A small image classifier, trained from scratch: layers 8.
Rows from block 3 of a small image classifier, named by matrix and row number. Rows with one number belong to one neuron. Each number is 128 + 24 x the weight over its row's rms, rounded and kept within 0 to 255. All counts start at 0. Numbers have three digits each.
After each neuron's rows are labels from the 100 images, of 14976, where the neuron reaches its highest value: "strongest on" is what is common among them; "patch colour" is the nearest of a few named colours to the mean colour under the peak. Only what is clearly more common there than usual is listed. The data: numbers of one to four digits printed on busy colour backdrops. In brackets: how many of the 100.
# fc1: MLP up (model.blocks.3.mlp.fc1.weight, 576x192), inputs 64-127
# fc2: MLP down (model.blocks.3.mlp.fc2.weight, 192x576, transposed), outputs 64-127

fc1.76:131144111150126111150138125140120122126124136115085095143121187116170116185103124157128084126096106150115118154119113151125070104116147147139115120136111132166084146089118114170155121123123145
fc2.76:143098130110132115088111129123118109117149106174129146104133046128136123059131165156127117136141146109139124109156141114127143146144111097155098128131067148142119118113133134126134138109160119
strongest on: pink ink (33); white ink (25)
patch colour: black (76)

fc1.559:137151173127179139144141082142134124092115130126148090122160110122157130121151154117093126105169149091159134144098128127117120134126113106151127151117117166145155125135089057150120131133135115
fc2.559:091067113083107134125133155132135150122129134124067100142132136157115096143099133107129126154140146159159095136139094126130136129118144148122129063119118106128085130128136136121111136127127149
strongest on: purple ink (78); bold (73); length: two (53)
patch colour: grey (63)

fc1.345:129125110111134135090155088144161107112102104140116152099106084120147104018128137131145158151157146164151117077133148141139202146106150112126170140171114107171152116111120151124109156150118126
fc2.345:107161127114134133151118139116125106157129112153119108118115223097127141232112112110114132152056117143104138120104088134149073104108147127126132125097131130126169108135120137118124100120117128
strongest on: teal ink (55)
patch colour: green (64)

fc1.2:165137130111082101097147091146121101129118166168161124096119161093131135127138102126126116125099145124126095137106162138181116159101149143138143182143155135136089122102138110134119159156144140
fc2.2:119092105150158097148129151154151119115136091178091122154121154110122129123119127142141103125172112128097129141207157132135162106115136174117155109099134132134171110148111104107103110146080119
strongest on: on a plate (98); white ink (57)
patch colour: white (44)

fc1.511:159131164117118099156115103139133109084109154131134115121127128098131129129167135126087121103128129102121131167113160128141145121122151145145092150170152158133115128147090132160130133143147108
fc2.511:107112083125163181136120141129124130132117115127157177129145075152140153122118134099126115111146128101129109105173108124107119120134138095130128104080095115118155153115146105118150159122132138
strongest on: white ink (58); grey ink (37)
patch colour: brown (56)

fc1.482:123139121137155115142149151148162125073117145121115135162113145139137094142128164143143140107132106147108065138143162117143165107105118163110114135177130149103106145125116131152126138124133120
fc2.482:165121155119142116149141125132134122118108125137143146128136121106105102129085171131141140098108114153108065151173163109094085187133138109135141135143089136118102151151128140103089097143170163
strongest on: pink ink (90)
patch colour: brown (57); black (42)

fc1.157:152121134140092129137094137113109152130106105139152152121100131144152167126084114146117080126175160133134137134110154180106126157120147155115161162118169123126122139119156196147116128137119141
fc2.157:102091127086173139109162124139127109143117171112124063159124131118135096124166088092124104146110127143152119123117101109128149112133094084127118077092089084132133153133123123138114124134163130
strongest on: teal ink (92)
patch colour: green (80)

fc1.339:115158109117111147073116110151171107155130144140100127137080162152096130145135107113125130125119148123121144115090169119145100099090120108103167134119166141133088178152124120112137143159159150
fc2.339:088109088154132175149091111126112163156148116143136099111163163150122137209143103120126104124083124135130142144129067102124085116104128166153175129117155142110144126124104154137145137089104162
strongest on: length: four (74); white ink (26)
patch colour: black (34)

fc1.0:133105117138134134100118111154092123170159129116131172166129143087109152130173084119154148146085153120092108091156148135154110160113115103160155127110107077145170097134103087094115133128139081
fc2.0:118122139097165119156145129097116117096101106139107092103131128168104141122114152159121133167176113154165152147134088124138156071110165139150141115126133132171104149156134108172133174124091140
strongest on: on a plate (100); white ink (45)
patch colour: grey (52)

fc1.179:133124104140150112133172084128132110159135148119125130162135131116109132115152109149149139104166156124064121160114127104116150140119108109102149153166124091124122142137109089121117117129133141
fc2.179:093146106162144160164113115108137131135102103141183125133132150152137165159098110115125096168116112129135131149159105159097113129114117130152160137059133139097139156125129149127163140110112152
strongest on: teal ink (87)
patch colour: brown (60)

fc1.54:133161097151127175107141101139169105137128131132125138130080165140083117154130100134135121135144176139113154118121146113124119104093110110101172136111178156120110165164115127130129165146155141
fc2.54:098141118137166162130137121128136184127113126111167113141140155139144123179135114119091135124123107129137125155120095091153107167111114136166198122102128128142137097119120136134150170053089144
strongest on: purple ink (62); length: four (61)
patch colour: pink (47)

fc1.356:140149097158135110102120098095171088149143117123130159106094110124145161092128111125140123147121112143121128127132137145131153080137148123048090114142121150090143141157092151183145133172157131
fc2.356:122143063145101143144126110157133080120145140115091108130129148162144116120135120123145115132130122148138166154134152138119086068103134148122015150151181149133095129128127136121142165206142131
strongest on: grey ink (53)
patch colour: brown (57)

fc1.410:142042115117075132103128152132127156185136102126108175128100155139145143098112120144147111169095097154110171106144138129129195117109122143157153121123156116147133132107166161122117132120110124
fc2.410:084139166080143133119137114119137130064131185147148058112111092107131118152123114125113118101174146120152112133080127121140101159139143162118091086129083151151066105141146156135105140136192141
strongest on: white ink (89)
patch colour: brown (56)

fc1.449:137117136112118142131123110156117097154129183139089126147140193120161118207127088105125086115098107133132130184110116146129097125109150138141109123141108111161068156063089115150178129120122130
fc2.449:130119122113115120112109106113131088141154109153116162096155069132112117064121147143123123155119128133136139113155124138131146141139108089151080119103038135149131128086093156118153126135140140
strongest on: teal ink (31)
patch colour: white (30)

fc1.560:123161158122077141071152125137143191110151127159091136171105137096134133120126128113129163119120081129132093106118142127162153158122138117161159156123156146123118125156133068119126084123130142
fc2.560:133097154080155113167130119137124168100116133117146130093126083151113129136127147118121131103134112115106094162125104134143161137233141136129120144138085108164133119112123132137134143096117146
strongest on: grey ink (45)
patch colour: brown (52)

fc1.88:096130093113112118122127143126151139115168145136134156139143130136118159111139116129127183084160112145156151108076164092118136146123108127108127120149174102108128101130168101106135164160129133
fc2.88:130138132133175104121128112135143144098108098123154147066132094096139033108130182140123126130126137113177123132148083125131160127127118165126118137200125159117108142151099128111137089111139119
strongest on: teal ink (97)
patch colour: grey (54)

fc1.101:110126121099163104094138096118126119125124090149140162104106090144161153000130143123131132156156095130148126083140176113159178144124149106135132129172135137173141098157114107147154156147161138
fc2.101:131124111149103147181093115169132112127126138113086123136118255107145128246149115113124125145097103134110135146104115145141099097113139165138125131134164146150148125125104106128146131120080172
strongest on: teal ink (38)
patch colour: green (40)

fc1.257:121140089124163113110169104137171080156127130137131157104094108118124116102103118109121151147136144164140104130149132145143153111127125103071124134131109105110148149139119176132131147179143127
fc2.257:155199132143125128131110068119122133089139110143113128148111162115099132135124123132117153131139132165127173126084166116147110110086108138114081140142153142150074137121134124129135151135167175
strongest on: purple ink (71); on a plate (65)
patch colour: grey (61)

fc1.70:132106153079108168143130137125142130128131175144104120122116159122155087139084129110126107153119108138126137102127102154102173111114140152144133120099156139158080155117154151104103130104141110
fc2.70:110121121140106164123124125112121146124114144132157097111122127106103100167117119112130107161098147152155124158114089131137147145096118129163123090091100141139138114101135133109141132134137130
strongest on: white ink (71); on a plate (68); length: one (62)
patch colour: brown (63)

fc1.238:110132150140122128151142110131188097150132134147144134132164109133127128117111098053118104172126156137144131165126121150138131112139163117108103078131117137138133138165130138153136175100130148
fc2.238:114173123154110113221103096146132063119149183123106143152125116125131146141130065112126136142147130149125139173119133142141063121197124108126059074136147143135121126129127121141137177128138114
strongest on: grey ink (67)
patch colour: brown (51)

fc1.265:161095120137165168132146122133100164123142201150144152149131142132121110123159129096179146115129129094095093122151165115158131143112101079156108125134147130097146124117113133120107141133162103
fc2.265:144137135154048123062104122124148124140148165130133127104124120102125115092112106097132119181116142113162134102053150107144165145142118098137091158150133105121144116128147136110161108112140185
strongest on: purple ink (84)
patch colour: grey (55)

fc1.103:100153141142130113133135100170116144102125141118122102142088134114148133111112123121106173165155108142133121131119111138120138141120135150164183131150103067199114120192132087132125114107123093
fc2.103:158154106167161123136143112132126114035147149127110138131137171128130083170120152150126117149129114129129137141110154124126143131144141138115180170166133109137135111124117143108125107153116070
strongest on: teal ink (38); grey ink (35)
patch colour: brown (56); black (34)

fc1.299:152098129136176123146182111112084144127129175140125127134124130125135081120163140111161082131129143105085089132156118125173125119132127110120114132145102120116118140101083177173118122111130083
fc2.299:088156123123090105125063132130163167125154097131131108088108111156142121121145147141147135113143094094157164123095123128093137127124141186140119148156138141142102095122129115157183121141090162
strongest on: purple ink (83)
patch colour: pink (40); white (27)

fc1.247:159116128114157081120131102159166116116111105119121186123119124098138102115161134152145129108153142117126111152149161132156150180124138124107121151159151099144164089117091132143134164130145157
fc2.247:139161114127121153142127118105136110134108088139175158140114180132125167154138129111146142175103140142131174112110100129151114103115131092145138141091158115144166152110134143132173147126102183
strongest on: white ink (72)
patch colour: pink (39)

fc1.33:138142164061107119147128099082143092147119127127141162112108139125151098123103118104121131142107099127108167099159126137103151144124130134165135119104154092145101090127135151111101150123139102
fc2.33:082147100156139098119134132173131145098129107148138085098124074128130070107146174130130111150176120110191108132120100130113162092130121166118127157217138156126123116128133137132159104141105146
strongest on: white ink (99); on a plate (69)
patch colour: grey (65)

fc1.44:125163147146131132111157110153185097143097129178130129128129121120094125112115086096092127151145216160137126111139110139125167127124128136110127123145124110123134141112117159102064149142130122
fc2.44:175194170103108106175127149099118077120127120151092138131127133105144207148139083115129115131121104157151144078126112122143075130146111102119131111098119110126145128126108115144119146120150095
strongest on: grey ink (62)
patch colour: brown (63)

fc1.498:117170121144106134099154108107170137167128147151107128148102124136084135110165109088152195119126155168138114111092133133145121133104135149129150134128134129113097118157101106091099114176169125
fc2.498:101137115141156139125136103160124184081137151147135105134131180086121107188112122114099126135163120148133134124087159085134175124098121152140169134133175096144142084110127108113083091139091154
strongest on: length: four (54); white ink (43); grey ink (28)
patch colour: brown (64)

fc1.187:121137130111187104138121077114079109136120112094176099097146123125160130105112103124094111157159116128197140100109104114107115137124142140136118115095108176132162137107142081122136136106140142
fc2.187:137086118122079117137138173177123165124086119150067139157135151161138116136130145129132147111118144133107097171135165142130118124119127111117129152168167104120079124146146129119109141162137145
strongest on: purple ink (92); bold (74)
patch colour: pink (43)

fc1.58:107101091141128151095154141144133138146138147131124157115109131143133121120121113143158083146143143135111161107130093119122113137122154165107172139096153117152124103108142121124141148113120147
fc2.58:154160140097135145145118096108142100125107156128165136139130101104136159128137112125111134147124125126143111137141166140134131135143148085121110140105079084118155105114137127128164138136139142
strongest on: white ink (91)
patch colour: grey (58)

fc1.396:118102110126145157195121141120125132162164142150144134146136141149126139115084115150095116125140110117170129098144170152112172103120134149113118149118116120145138141164143134149151111162089097
fc2.396:102151152098145091129149130118121146110104092113080144139142092131135128128150184139130123114147145123082077170160130109134094123154132116140147106149106139120085129142130138128110138123186160
strongest on: on a plate (67); grey ink (61); white ink (27)
patch colour: brown (54)